config.toml
horizontal_flip = true
targets = ["order"]
moe = "expert_choice"
kernel_size = 5
beta1 = 0.9
lr_schedule = "linear"
Rows from block 11 of a small image classifier, named by matrix and row number. Rows with one number within an expert belong to one neuron, the router's apart. Each number is 200 + 30 x the weight over its row's rms, rounded and kept within 0 to 999. All counts start at 0.
Before each expert's rows are labels from the 100 images, of 14976, where the router gives the expert most weight on average: "responds to" is what is common among them. Only what is clearly more common there than usual is listed. The data: rosettes with rotational symmetry. In brackets: how many of the 100, against the usual share in percent.
# router: router (model.blocks.11.mlp.router.weight, 4x384, trained with AdamW), inputs 128-255
# up: expert up (model.blocks.11.mlp.up, 4x192x384), inputs 128-255
# down: expert down (model.blocks.11.mlp.down, 4x384x192, transposed), outputs 128-255

# expert 3
responds to: ten-fold (85 vs 12.2)
router.3,170,186,199,214,234,240,225,171,170,206,214,227,143,160,230,203,239,219,189,221,185,209,209,253,180,172,242,207,204,188,221,184,202,205,231,210,204,222,191,195,198,147,243,175,214,208,194,215,220,225,225,224,175,223,197,195,184,188,201,230,197,180,197,209,207,213,183,181,211,180,251,198,229,178,220,192,199,160,248,154,205,181,202,290,204,175,176,185,213,212,208,177,173,215,184,197,263,199,211,210,155,169,219,222,246,180,221,184,173,229,235,249,247,202,201,206,219,231,177,214,191,256,176,196,175,139,236,173
up.0,200,200,231,180,200,200,200,200,200,200,200,200,200,200,200,139,200,280,253,200,163,200,200,123,177,200,200,200,216,200,200,200,200,200,246,200,200,280,200,200,200,241,200,221,200,200,173,200,200,130,200,200,176,200,200,249,120,148,200,200,200,200,200,200,317,200,200,263,200,200,200,200,200,200,200,200,200,200,122,200,200,288,240,289,110,200,200,200,184,200,200,200,200,200,200,200,216,135,200,200,200,154,200,200,200,200,200,200,200,200,263,200,200,200,200,222,137,200,223,200,200,200,200,256,93,200,200,200
down.0,200,200,200,200,200,200,231,200,200,200,173,200,200,200,185,200,200,70,119,208,177,200,200,200,200,188,200,200,200,278,200,200,200,200,200,200,200,180,94,200,152,156,178,200,200,200,200,200,200,200,200,200,200,200,200,200,264,167,161,200,200,200,200,222,115,172,196,200,156,230,200,200,221,200,200,200,200,289,200,200,200,200,200,200,200,138,254,200,248,243,236,200,200,222,224,200,200,200,200,182,200,107,200,200,200,200,200,200,161,200,195,200,200,200,200,200,200,200,200,132,200,200,200,200,164,137,157,200
up.1,214,250,220,200,200,200,175,200,155,200,200,218,255,200,200,111,200,289,200,200,200,200,200,200,250,153,200,200,200,200,200,200,200,200,200,167,128,200,200,195,145,203,207,200,200,200,200,200,200,200,200,200,155,200,200,200,200,200,200,200,209,200,200,200,200,200,237,161,239,211,200,165,191,200,167,185,200,200,200,293,200,200,200,200,200,200,200,200,153,200,200,200,178,200,148,200,200,200,200,200,138,200,201,200,200,152,200,200,203,200,240,200,200,249,248,231,200,200,266,200,176,240,217,200,200,198,200,200
down.1,238,200,200,274,200,200,200,154,200,200,200,200,190,200,200,200,263,200,200,180,104,249,236,200,200,200,200,200,152,144,210,200,200,230,200,266,200,262,200,200,270,200,200,200,207,200,263,200,200,200,200,268,200,241,200,237,200,200,185,200,200,200,200,200,200,200,201,200,200,200,200,200,201,200,200,200,195,168,200,200,123,178,200,151,200,200,200,200,200,200,202,200,200,200,200,200,200,264,200,200,200,171,200,200,170,200,200,184,200,200,200,200,200,162,200,200,200,200,129,200,238,282,200,200,147,200,176,200
up.2,143,200,200,200,200,200,200,200,200,200,89,111,128,200,200,200,247,200,200,237,200,200,200,200,200,200,205,200,200,239,200,200,200,200,200,133,200,200,200,241,200,200,200,178,200,200,200,204,222,200,200,200,200,200,200,200,200,200,200,200,200,186,200,200,200,200,154,164,200,200,200,200,199,200,200,200,200,252,239,225,200,180,200,265,217,200,296,200,189,175,189,200,282,200,85,200,148,257,200,200,200,200,225,200,200,200,200,200,200,200,200,200,243,200,285,200,200,200,200,200,216,200,106,200,200,237,200,200
down.2,200,200,200,200,206,239,277,200,200,200,248,285,200,200,171,200,200,200,200,200,182,200,200,200,200,200,200,200,200,115,200,243,158,200,164,255,200,200,200,171,200,247,177,200,200,143,162,200,200,200,200,143,200,200,200,200,200,200,200,200,200,200,200,200,200,200,272,192,200,200,200,279,200,200,227,200,200,200,139,134,272,200,200,125,200,200,35,200,200,200,200,216,200,200,200,200,200,200,200,200,200,200,200,200,200,200,211,200,200,200,200,167,200,200,200,200,200,200,200,227,79,200,200,200,189,200,200,269
up.3,174,200,200,278,270,200,114,200,200,151,200,155,232,200,151,200,200,200,236,200,155,200,200,200,268,183,233,200,224,200,200,200,200,173,200,257,250,200,200,200,200,264,200,200,200,250,156,200,200,200,200,200,139,124,200,200,200,200,132,200,271,167,200,230,200,139,200,200,153,200,200,261,200,235,200,200,200,119,179,155,200,200,200,200,200,200,191,251,200,200,190,252,200,165,149,183,204,111,200,200,200,292,200,182,111,141,159,252,235,200,246,201,200,128,200,200,200,247,200,167,200,200,147,200,179,200,200,200
down.3,200,235,168,200,200,88,248,200,257,272,200,200,200,200,200,200,200,200,200,200,200,200,200,200,142,202,200,202,200,200,200,135,200,200,129,169,200,214,200,200,200,174,200,200,200,200,200,200,204,200,200,213,200,262,200,200,200,200,200,200,172,200,150,200,233,200,200,200,209,200,200,134,200,179,152,169,200,200,228,200,200,200,200,174,200,192,249,200,200,248,200,200,157,200,240,259,200,200,158,246,200,167,137,303,278,200,258,200,146,153,124,191,200,200,200,200,200,200,200,200,200,200,271,200,200,200,200,200
up.4,200,200,200,200,60,200,200,200,200,200,254,200,200,170,200,200,275,200,200,200,200,200,200,200,200,200,203,200,200,200,200,241,200,212,200,200,200,200,200,200,200,200,200,200,200,237,200,200,202,200,200,200,200,200,200,200,200,222,200,133,200,200,250,200,200,200,200,200,200,200,200,235,200,200,200,200,200,166,274,200,200,200,245,200,200,200,200,200,200,200,200,200,221,200,200,200,200,200,200,211,200,209,200,200,200,200,143,236,200,153,200,200,231,150,200,200,200,200,126,200,200,200,240,200,200,200,200,200
down.4,200,200,200,200,200,258,200,182,200,200,200,200,133,227,142,200,200,158,200,200,184,180,200,200,200,200,210,200,200,200,200,200,200,215,215,200,294,286,147,200,178,200,200,244,200,151,244,200,200,61,200,234,200,229,200,200,200,200,200,334,198,200,151,200,231,157,132,200,103,200,200,200,200,172,200,200,200,148,200,200,108,200,200,200,190,200,233,240,200,200,160,200,200,173,200,200,264,200,200,237,257,200,217,200,200,200,200,165,200,200,200,202,200,200,200,200,200,200,200,200,200,200,200,200,200,200,200,200
up.5,200,200,200,200,200,287,228,200,263,215,200,200,208,184,200,200,132,243,200,200,200,200,200,195,163,252,284,178,200,200,200,200,279,225,200,200,226,200,200,198,200,200,200,200,200,200,200,200,200,200,253,200,252,200,208,207,284,200,200,173,200,200,200,200,200,200,200,200,200,200,303,200,200,200,200,200,200,203,200,175,200,200,252,304,188,200,200,258,200,200,200,200,266,140,198,183,200,200,188,200,191,200,214,217,265,200,200,200,165,200,212,288,200,200,200,227,200,200,200,200,254,200,200,204,146,145,200,200
down.5,212,200,200,113,257,189,200,200,200,132,202,200,200,200,296,200,200,200,235,145,202,200,200,200,181,143,124,200,200,200,200,200,75,200,254,200,200,200,200,200,177,200,200,245,200,200,200,196,200,200,183,200,200,200,187,200,111,206,200,200,200,200,200,226,200,200,190,200,200,268,200,200,200,200,200,200,200,188,200,230,200,101,174,200,200,200,200,200,200,200,200,200,200,200,200,200,200,231,200,166,200,255,200,200,200,200,200,200,203,200,200,200,162,200,200,119,200,200,200,200,200,200,178,184,159,200,200,200

# expert 0
responds to: eight-fold (49 vs 12.5)
router.0,206,182,197,204,198,175,189,195,203,202,208,221,229,203,190,221,142,169,152,198,167,196,202,199,238,221,228,227,189,186,178,195,158,211,241,195,223,209,186,197,222,210,227,247,187,205,241,192,157,245,227,191,178,174,202,172,199,245,197,218,147,117,179,236,162,208,246,200,131,212,232,235,219,244,165,229,168,185,207,228,202,193,183,204,180,203,189,202,152,244,177,185,230,184,235,161,216,203,202,221,252,237,182,189,216,236,198,180,156,198,209,218,167,220,220,215,195,162,207,187,178,176,220,223,203,226,185,250
up.0,203,252,200,200,200,278,270,200,235,203,168,200,200,177,200,97,154,200,206,200,293,218,200,200,200,211,200,200,200,200,200,135,200,200,200,200,200,200,249,200,247,200,200,200,200,200,200,200,200,234,200,171,200,200,166,200,200,283,200,200,200,281,200,200,200,200,200,200,200,268,200,237,240,200,255,200,200,200,200,184,242,200,200,256,250,200,184,218,200,95,200,135,136,200,200,92,200,200,200,200,200,115,200,200,200,161,200,283,200,200,200,200,200,200,200,200,200,200,181,200,200,200,200,200,200,200,222,200
down.0,200,200,200,200,171,83,236,200,200,200,271,243,200,149,294,255,230,200,138,200,93,161,229,265,200,200,200,200,245,129,172,251,200,241,221,200,161,184,200,171,200,200,200,212,200,200,200,200,200,200,198,247,200,200,200,218,180,200,200,200,139,200,200,143,200,220,200,200,200,200,200,114,200,200,200,200,200,200,200,246,87,200,272,120,173,200,155,297,200,200,200,298,242,230,200,200,200,200,162,106,200,200,208,265,200,234,200,159,200,200,252,200,200,200,200,200,200,200,200,200,200,250,200,228,200,200,162,200
up.1,200,154,200,200,238,247,200,200,200,200,218,200,200,200,200,200,112,200,200,200,200,200,200,163,165,200,200,200,200,200,200,259,242,200,200,161,169,200,200,200,150,200,200,175,200,200,200,200,200,200,178,184,268,200,205,200,200,190,200,182,200,200,289,259,258,200,200,200,200,149,200,200,199,200,200,200,138,286,200,158,200,243,200,200,200,200,200,200,200,200,200,185,200,237,148,200,200,200,143,200,251,200,200,200,200,200,249,277,200,200,200,200,200,183,200,200,200,214,106,280,200,126,134,200,200,294,225,200
down.1,200,300,200,200,200,180,228,200,200,192,200,241,200,119,200,201,198,213,200,200,242,229,200,237,159,200,200,200,200,200,200,200,200,200,175,213,260,200,200,200,200,93,200,200,170,200,200,242,200,275,146,200,171,200,148,200,231,144,200,332,286,200,200,200,150,200,196,200,200,157,200,200,200,200,200,200,200,200,200,200,200,200,200,251,176,200,269,164,200,200,200,213,200,200,200,200,200,194,200,200,200,192,175,200,230,200,123,144,200,151,200,163,200,200,200,200,244,200,200,174,200,200,200,300,134,144,76,200
up.2,200,200,200,200,200,200,200,200,124,139,200,200,200,200,94,241,200,200,200,200,200,200,200,200,200,200,200,284,286,200,200,200,200,203,200,170,173,157,261,200,200,147,200,200,200,200,200,200,200,170,200,205,200,200,200,326,200,200,200,200,200,156,200,200,200,200,200,200,200,200,200,200,200,200,200,200,200,200,163,200,200,200,200,228,200,200,200,131,200,200,99,279,200,200,200,200,200,200,279,200,200,200,200,200,200,240,200,200,200,200,200,265,200,310,200,200,200,193,200,200,200,200,200,200,200,200,200,200
down.2,200,261,200,200,200,200,200,200,200,200,200,154,200,200,200,200,200,200,200,200,200,200,200,200,218,200,225,200,150,200,200,200,200,200,200,279,200,200,200,200,140,234,200,200,206,200,200,200,200,200,200,200,200,167,200,70,200,141,200,200,177,306,200,200,150,200,200,200,200,200,200,200,200,271,109,200,200,162,200,200,200,200,200,169,128,208,200,200,200,200,229,200,200,200,200,200,200,200,200,200,259,200,200,200,200,200,200,200,207,200,200,200,144,200,200,200,200,153,200,200,172,226,200,217,200,200,200,200
up.3,200,200,200,200,278,200,200,200,200,285,200,200,98,161,200,215,200,200,200,200,200,200,200,219,200,200,154,200,200,200,200,200,235,59,216,200,200,200,266,200,200,200,200,200,200,181,200,231,200,200,200,107,204,200,278,208,171,227,200,200,200,223,238,141,200,200,200,200,200,200,200,200,200,134,200,200,200,200,200,200,183,200,107,200,200,200,200,327,200,163,200,200,200,200,200,200,200,210,200,200,200,118,215,200,200,200,200,139,200,200,220,200,200,355,128,200,168,196,210,200,200,200,246,200,200,200,200,200
down.3,200,200,200,200,137,138,200,200,200,200,120,200,200,231,200,200,200,200,200,200,158,200,200,200,200,200,200,170,247,200,200,200,190,200,200,200,104,200,200,200,200,200,200,200,200,200,200,200,167,200,200,265,187,200,200,274,200,200,200,200,200,227,173,200,200,200,200,200,200,221,200,200,200,291,200,200,247,200,200,157,266,200,323,200,257,200,200,200,200,242,200,200,200,152,200,200,200,200,200,284,200,264,166,200,200,200,200,200,163,129,200,200,200,171,273,200,200,200,195,200,200,200,200,220,200,165,200,200
up.4,249,200,116,200,200,246,326,200,200,200,200,210,200,200,200,218,249,200,200,200,329,200,200,280,200,202,209,229,200,200,198,200,200,200,200,200,230,186,200,192,200,200,200,331,200,174,233,312,339,200,163,200,200,200,200,200,200,200,148,200,136,200,224,200,200,200,161,215,200,200,200,200,200,241,166,200,200,200,220,200,200,299,200,200,200,200,200,200,200,200,200,200,200,235,200,200,261,282,200,156,200,200,200,195,241,166,200,200,200,200,231,200,239,200,200,200,200,200,200,200,200,133,301,261,200,200,200,200
down.4,200,200,214,200,200,193,50,200,263,200,200,200,200,200,193,200,200,200,135,200,200,200,200,200,200,200,200,200,200,200,275,200,200,200,135,205,200,200,178,200,200,200,165,126,200,200,237,200,117,200,200,200,200,200,237,200,115,139,200,200,200,200,200,200,200,130,200,265,200,200,200,200,266,190,200,200,200,172,200,230,160,200,158,200,200,200,200,160,200,200,185,200,200,160,200,200,156,200,200,200,200,200,200,200,200,213,200,200,200,200,200,200,109,200,200,200,200,195,242,200,200,235,122,200,205,200,200,200
up.5,203,271,283,200,200,200,238,200,200,200,200,310,200,200,200,200,200,200,200,200,200,200,200,200,200,200,123,261,200,200,200,200,78,186,200,200,200,200,200,200,200,200,90,231,200,200,200,200,169,200,194,200,200,200,131,200,200,200,261,200,200,200,200,200,200,233,200,200,200,200,200,200,200,200,200,200,200,200,200,200,200,200,200,204,137,200,177,200,200,200,200,200,200,164,200,200,285,200,200,135,200,200,200,200,200,200,200,218,200,200,259,294,200,200,200,200,200,200,200,200,200,200,200,113,200,200,200,126
down.5,127,113,200,156,200,200,200,329,200,232,229,200,200,200,200,200,200,200,232,200,217,200,200,200,134,233,236,200,121,200,200,219,257,229,200,200,151,200,163,181,92,200,332,200,200,265,200,200,200,200,200,213,167,200,200,200,200,200,105,200,200,154,200,200,163,200,88,200,200,200,198,200,161,237,214,200,195,266,190,200,200,200,200,200,200,240,200,173,238,200,200,200,200,200,200,146,200,200,200,211,200,200,266,122,141,200,233,200,200,200,200,200,200,165,200,200,164,200,200,200,200,200,200,200,200,200,200,200

# expert 2
responds to: three-fold (97 vs 12.1)
router.2,218,216,172,219,208,271,183,172,142,184,201,213,135,151,187,170,212,173,239,204,182,174,270,212,196,175,218,183,181,240,250,204,191,192,190,237,182,139,188,206,174,235,196,187,211,246,227,239,237,180,186,255,216,246,225,190,143,191,153,231,233,268,185,171,188,230,229,257,220,190,168,198,218,200,151,187,277,189,212,170,213,145,191,182,160,177,209,157,265,218,187,192,81,214,206,192,195,256,199,236,211,201,197,208,196,177,218,217,170,233,186,200,204,171,190,181,256,223,213,213,222,228,189,214,192,234,223,168
up.0,225,200,200,200,200,152,200,200,200,200,149,200,200,200,200,148,200,239,200,200,200,284,238,193,140,200,136,200,212,223,200,200,200,200,301,186,164,229,200,200,200,200,200,200,200,268,200,200,200,200,200,200,167,200,200,200,200,200,200,242,200,200,200,200,200,274,200,200,200,200,115,200,136,200,200,200,117,200,200,200,200,283,200,200,200,200,200,161,193,200,201,200,210,200,252,200,200,200,200,198,200,173,200,196,200,200,200,143,200,125,200,228,175,200,200,200,200,149,200,193,220,200,177,200,200,200,200,200
down.0,170,200,229,200,200,200,200,200,200,200,350,200,244,126,200,250,200,263,171,215,269,200,200,200,200,200,200,200,244,200,200,200,200,200,200,237,200,305,200,200,180,200,200,221,200,200,275,155,200,200,200,200,200,116,200,130,200,200,200,200,200,200,200,200,155,141,200,200,200,200,200,200,200,200,200,127,200,200,200,227,200,200,200,200,200,165,213,236,200,200,166,200,200,200,142,200,200,200,200,180,200,200,237,200,287,200,200,200,200,200,194,200,200,176,188,200,200,228,200,147,200,234,249,200,143,180,200,200
up.1,151,200,200,200,200,200,200,200,242,283,197,143,200,200,200,200,200,171,210,200,200,222,200,200,200,136,200,181,200,302,213,200,123,200,200,200,200,207,200,200,239,200,200,200,200,200,176,200,213,200,200,200,200,200,200,200,200,241,228,200,200,200,200,200,200,286,200,222,194,200,200,228,257,200,200,200,200,184,200,200,131,141,200,201,200,200,257,200,267,200,182,200,200,120,200,200,200,200,200,188,122,200,200,200,140,200,200,200,200,200,200,194,200,200,247,200,200,200,200,161,313,200,200,132,200,200,200,200
down.1,205,200,200,200,200,200,200,200,200,285,200,178,200,200,200,200,158,200,200,264,200,111,281,200,252,261,200,200,200,129,219,200,200,200,200,246,200,200,200,200,200,159,200,237,200,200,200,228,200,200,200,149,200,106,252,200,281,171,200,200,200,285,200,200,200,164,200,350,200,200,200,115,171,200,200,200,200,200,200,200,304,150,200,170,200,123,200,200,200,200,200,200,200,200,200,200,286,200,200,259,200,200,200,151,200,200,198,200,200,200,200,239,230,200,181,216,103,200,200,186,200,200,200,246,200,200,200,200
up.2,304,200,200,200,179,200,200,200,200,200,200,200,200,200,200,123,200,200,200,200,200,200,291,200,200,200,200,200,200,200,177,200,142,200,200,200,135,200,200,200,200,200,200,200,124,200,223,195,200,200,200,200,200,205,200,266,110,200,200,219,200,200,228,200,200,200,200,200,200,200,189,200,200,200,247,200,200,200,145,200,200,200,200,200,200,230,182,200,200,200,200,200,200,163,200,239,188,246,200,200,198,200,189,200,200,200,200,200,200,200,168,200,225,200,200,200,156,200,165,225,245,200,200,123,164,200,201,200
down.2,200,200,200,200,200,185,147,267,200,200,182,200,200,245,200,185,200,200,200,98,200,200,200,200,200,200,256,177,200,200,144,200,200,200,216,200,200,200,200,200,244,200,200,200,286,200,200,200,200,200,200,200,200,245,200,200,220,325,200,200,185,200,219,106,152,200,200,200,200,310,200,200,200,200,200,148,200,200,177,200,200,200,221,200,159,200,200,201,200,181,200,297,153,200,200,200,233,237,309,143,200,200,144,200,200,200,200,200,200,232,200,235,200,200,200,200,200,200,200,200,248,200,200,200,200,200,125,200
up.3,200,145,124,200,235,171,200,200,200,113,122,200,307,200,200,200,206,200,200,200,200,200,200,200,200,201,200,200,200,200,200,200,200,200,200,200,298,200,357,200,168,259,247,200,228,200,200,200,200,200,200,257,200,259,200,144,200,194,216,285,202,279,200,200,200,283,169,97,200,200,200,200,200,200,200,200,200,200,200,200,200,200,145,200,200,200,212,200,200,273,200,200,200,200,123,200,200,167,200,262,200,200,207,200,200,200,200,228,200,200,200,310,200,200,105,220,200,200,200,200,156,200,200,200,200,200,142,200
down.3,185,200,200,219,200,177,252,55,249,268,200,200,200,152,200,200,200,200,200,200,200,200,127,200,200,280,200,200,200,78,169,200,146,200,200,200,200,200,291,200,200,200,200,200,144,146,200,200,200,268,205,193,200,227,200,200,200,140,200,200,207,200,200,200,200,266,200,200,200,178,133,200,264,200,200,200,231,200,200,200,264,200,200,200,200,261,200,200,200,200,200,200,200,176,255,200,200,200,200,200,200,200,200,170,205,183,200,210,200,200,200,200,200,200,200,226,226,200,200,200,293,108,200,200,200,200,200,200
up.4,200,107,246,200,153,200,179,200,200,200,200,200,200,200,200,200,200,200,216,200,200,200,200,200,277,200,200,200,251,200,135,200,200,272,171,200,200,200,200,228,200,200,200,200,136,200,239,200,200,117,186,200,200,200,200,193,200,200,200,167,224,200,200,200,209,31,200,235,263,103,227,200,200,200,200,200,194,136,200,235,184,259,200,200,200,200,200,200,225,200,200,200,236,200,200,200,200,200,243,200,200,200,200,200,200,200,200,200,200,200,239,200,200,200,200,200,200,200,200,192,200,200,200,200,200,200,200,200
down.4,200,256,200,200,200,263,200,200,200,267,276,200,200,151,200,200,200,237,200,200,200,200,200,200,200,220,200,200,200,200,200,200,200,200,200,236,200,174,200,200,200,200,161,153,183,200,200,200,203,200,200,200,200,190,200,200,200,206,200,200,200,269,200,221,200,200,270,248,200,117,200,200,200,200,200,200,255,290,200,229,200,158,294,200,200,200,200,137,200,200,200,200,200,200,200,200,203,237,200,200,200,135,121,200,163,200,200,272,200,166,200,200,200,225,200,200,200,200,200,249,200,200,200,200,200,211,200,200
up.5,200,200,200,200,234,200,200,200,200,200,171,229,200,200,200,200,200,200,200,111,200,200,200,200,200,200,200,200,200,200,200,179,200,200,200,133,116,200,200,102,200,200,200,246,200,167,200,200,200,200,200,200,200,200,200,200,253,200,200,200,119,200,200,141,200,200,200,160,200,120,200,200,200,200,229,200,283,281,166,200,157,200,200,200,200,200,200,200,200,246,200,200,200,200,200,232,200,200,200,242,200,200,200,166,200,200,200,200,200,200,200,200,197,191,200,200,200,200,200,181,200,200,288,200,200,200,200,284
down.5,200,200,200,83,200,198,200,166,200,127,200,200,200,221,200,200,196,200,200,200,200,217,200,200,324,200,200,149,132,200,200,200,200,200,151,154,206,200,139,200,200,200,111,200,200,204,200,200,200,200,200,200,200,268,200,200,200,200,235,200,200,200,200,200,200,200,166,200,200,200,200,200,200,93,200,200,200,140,200,200,200,217,200,200,200,162,207,200,218,234,200,200,200,200,200,200,200,112,200,123,198,200,209,200,200,200,84,126,185,201,269,200,134,164,200,200,221,200,135,200,200,200,200,200,200,200,202,155

# expert 1
responds to: five-fold (51 vs 12.6); four-fold (38 vs 12.3)
router.1,261,241,160,206,162,209,156,202,244,183,190,202,210,267,151,246,233,249,225,208,202,185,183,135,227,226,151,191,213,230,176,180,214,166,190,177,231,189,211,253,192,196,162,214,242,209,234,225,263,115,153,208,240,169,200,169,228,154,259,141,210,227,175,213,177,189,195,192,202,181,188,238,215,222,218,231,231,220,156,229,144,219,196,168,233,221,218,232,238,237,201,215,242,173,205,187,168,183,203,206,200,175,168,171,207,214,219,204,191,217,214,200,149,147,165,227,172,167,182,186,166,200,222,192,202,187,171,234
up.0,200,200,220,200,200,200,200,200,180,200,108,282,232,203,200,200,212,172,200,199,136,200,113,200,200,200,200,200,200,243,185,184,200,200,200,148,200,200,200,261,140,200,200,200,200,200,200,200,200,200,136,239,200,200,213,124,200,200,200,200,200,131,200,180,266,200,200,114,200,200,164,178,200,200,193,194,200,226,200,200,257,200,200,228,200,141,167,251,243,200,200,162,200,246,216,162,200,200,200,200,200,200,200,200,200,211,200,200,188,200,200,200,171,152,200,200,225,200,200,200,147,200,136,200,200,223,200,170
down.0,129,200,200,200,236,188,242,149,200,200,241,186,200,200,200,200,200,200,200,200,212,202,200,200,175,120,200,200,315,200,200,200,233,200,200,249,122,207,200,200,200,257,200,200,177,196,200,200,200,200,246,200,200,200,200,292,200,200,200,200,200,200,252,200,200,200,200,275,200,200,200,156,200,200,200,200,200,200,232,200,200,200,200,133,200,200,200,200,265,200,200,200,200,200,200,200,200,169,194,200,200,173,200,233,295,200,147,200,193,259,200,200,200,229,200,200,200,200,200,101,216,200,191,200,219,200,200,200
up.1,200,200,160,255,200,200,200,200,200,186,200,171,200,219,166,243,200,200,200,155,200,228,200,200,251,200,200,109,200,147,231,127,204,200,100,200,200,187,200,200,200,249,181,189,182,200,200,200,200,200,190,208,200,200,200,200,200,200,200,200,200,210,242,200,200,200,200,200,200,150,200,200,200,200,252,200,200,200,241,200,200,200,200,128,200,200,200,200,200,209,146,200,200,215,200,149,251,166,122,124,200,200,200,200,157,200,200,70,200,216,274,200,200,200,156,200,200,159,161,200,159,200,200,278,271,185,200,200
down.1,230,320,156,200,200,200,200,200,200,200,226,200,200,263,200,200,232,200,200,198,200,200,296,200,200,200,200,212,95,200,200,307,200,270,252,200,226,200,200,190,200,200,200,241,302,200,200,200,200,200,200,200,200,200,200,200,200,200,187,254,200,249,200,200,200,200,303,274,200,228,264,200,200,135,200,200,200,198,266,200,200,151,200,200,200,200,200,200,200,200,200,200,200,200,200,159,200,193,200,299,200,154,200,200,200,200,200,200,200,200,233,313,200,239,314,200,200,200,200,200,251,200,162,112,200,174,200,200
up.2,200,283,200,200,76,200,143,200,245,200,149,200,108,200,237,200,200,238,200,200,200,285,200,106,200,200,200,200,200,200,200,200,200,200,200,226,200,200,200,200,169,145,200,201,200,124,200,200,200,200,200,200,200,176,200,217,200,200,221,146,200,200,200,200,200,200,200,200,200,200,200,200,200,200,157,200,137,200,200,138,200,200,222,200,200,143,200,200,193,200,118,200,200,200,245,258,211,200,200,216,200,200,200,200,200,200,200,180,264,200,200,200,200,200,200,200,141,274,200,200,200,200,200,200,200,87,200,200
down.2,186,162,148,200,259,200,182,200,152,200,200,200,200,200,144,200,180,172,200,257,181,200,200,200,200,200,200,200,200,200,200,200,200,141,200,200,200,200,200,200,200,164,257,200,200,221,171,200,200,200,200,200,200,215,200,185,200,200,200,235,200,200,200,200,200,200,137,200,222,200,200,152,200,200,200,196,200,155,200,231,200,200,200,200,285,200,180,200,200,200,329,200,200,200,200,200,121,200,200,200,200,200,200,200,200,200,200,237,200,158,200,200,200,200,200,176,200,200,200,257,200,227,200,193,200,200,151,249
up.3,227,126,200,180,200,239,211,200,200,156,200,200,200,200,200,200,200,147,196,200,227,200,200,200,181,200,200,200,200,200,210,200,177,139,200,227,200,200,288,200,181,200,200,231,200,180,200,200,178,200,200,200,200,200,200,200,200,200,200,215,200,200,200,200,200,200,200,174,200,266,218,200,200,200,200,200,200,200,200,200,200,200,200,171,200,200,200,200,204,94,200,200,200,200,165,200,263,291,200,200,200,244,200,200,222,171,200,200,200,200,182,275,200,200,200,200,269,200,200,200,200,200,200,253,221,200,200,200
down.3,200,200,240,200,200,128,134,200,200,200,200,241,200,125,200,268,200,200,200,200,200,200,200,200,200,200,200,200,200,200,200,200,228,286,200,267,200,200,75,200,177,200,200,200,200,200,200,271,200,200,200,200,200,168,200,200,200,199,200,200,200,200,139,284,200,200,188,138,165,200,213,200,200,196,200,200,200,200,130,200,204,171,162,200,200,200,266,200,200,294,200,194,200,200,200,200,200,200,200,200,200,200,200,200,214,198,155,200,200,200,270,200,200,200,221,200,211,200,200,200,200,200,130,200,200,200,200,117
up.4,200,200,200,200,200,227,200,238,200,200,200,124,200,200,200,218,200,217,200,200,200,179,200,200,200,291,200,180,251,200,173,200,200,200,200,200,200,200,200,287,239,200,256,195,184,200,200,200,200,200,200,200,168,166,200,200,257,200,200,200,222,242,200,158,200,235,200,200,203,180,200,200,200,200,200,200,259,200,200,200,149,200,200,200,246,200,200,122,200,200,295,200,200,200,200,236,200,200,252,200,200,200,207,156,200,200,200,264,309,175,200,200,200,196,200,109,200,98,200,200,200,200,200,200,264,200,200,199
down.4,200,200,132,200,200,302,184,200,200,200,200,200,200,200,181,200,200,200,200,200,200,200,200,200,200,200,200,200,200,200,200,264,200,200,200,196,200,200,255,206,200,174,200,167,200,200,200,200,200,256,217,124,200,200,200,200,136,200,200,189,201,200,200,200,139,200,200,157,217,200,200,200,131,200,221,200,200,200,200,254,200,200,242,200,200,200,200,200,200,200,200,200,146,200,247,200,200,200,234,200,107,196,250,159,200,200,167,134,131,200,200,200,200,200,200,200,200,200,260,200,200,200,200,200,220,200,200,245
up.5,200,200,118,200,75,200,200,200,184,200,200,200,200,200,200,200,200,205,200,199,200,266,200,110,200,255,200,200,200,200,200,200,200,200,200,200,200,200,234,200,205,200,200,200,188,200,234,235,161,200,200,200,200,200,200,200,200,200,200,243,200,254,200,181,200,163,200,220,200,191,200,200,200,200,200,200,200,114,200,200,272,217,200,181,200,200,200,200,138,200,188,200,163,200,244,213,200,203,209,200,173,200,200,200,200,148,200,182,123,200,164,200,200,200,200,200,229,200,164,200,200,285,200,200,200,161,200,200
down.5,200,255,200,200,200,332,175,211,200,163,200,200,200,230,200,207,200,200,200,159,156,200,200,200,200,208,200,200,155,208,200,200,164,200,200,200,200,174,200,200,200,229,105,200,200,200,200,200,200,200,200,200,154,281,240,200,188,200,200,200,226,98,217,291,262,200,200,134,200,300,200,200,200,200,200,200,200,131,200,237,200,191,248,200,202,200,200,200,200,200,137,200,120,200,200,229,200,184,200,200,200,200,132,200,187,200,200,240,200,147,200,168,153,200,200,200,200,200,200,253,200,200,200,147,200,200,200,200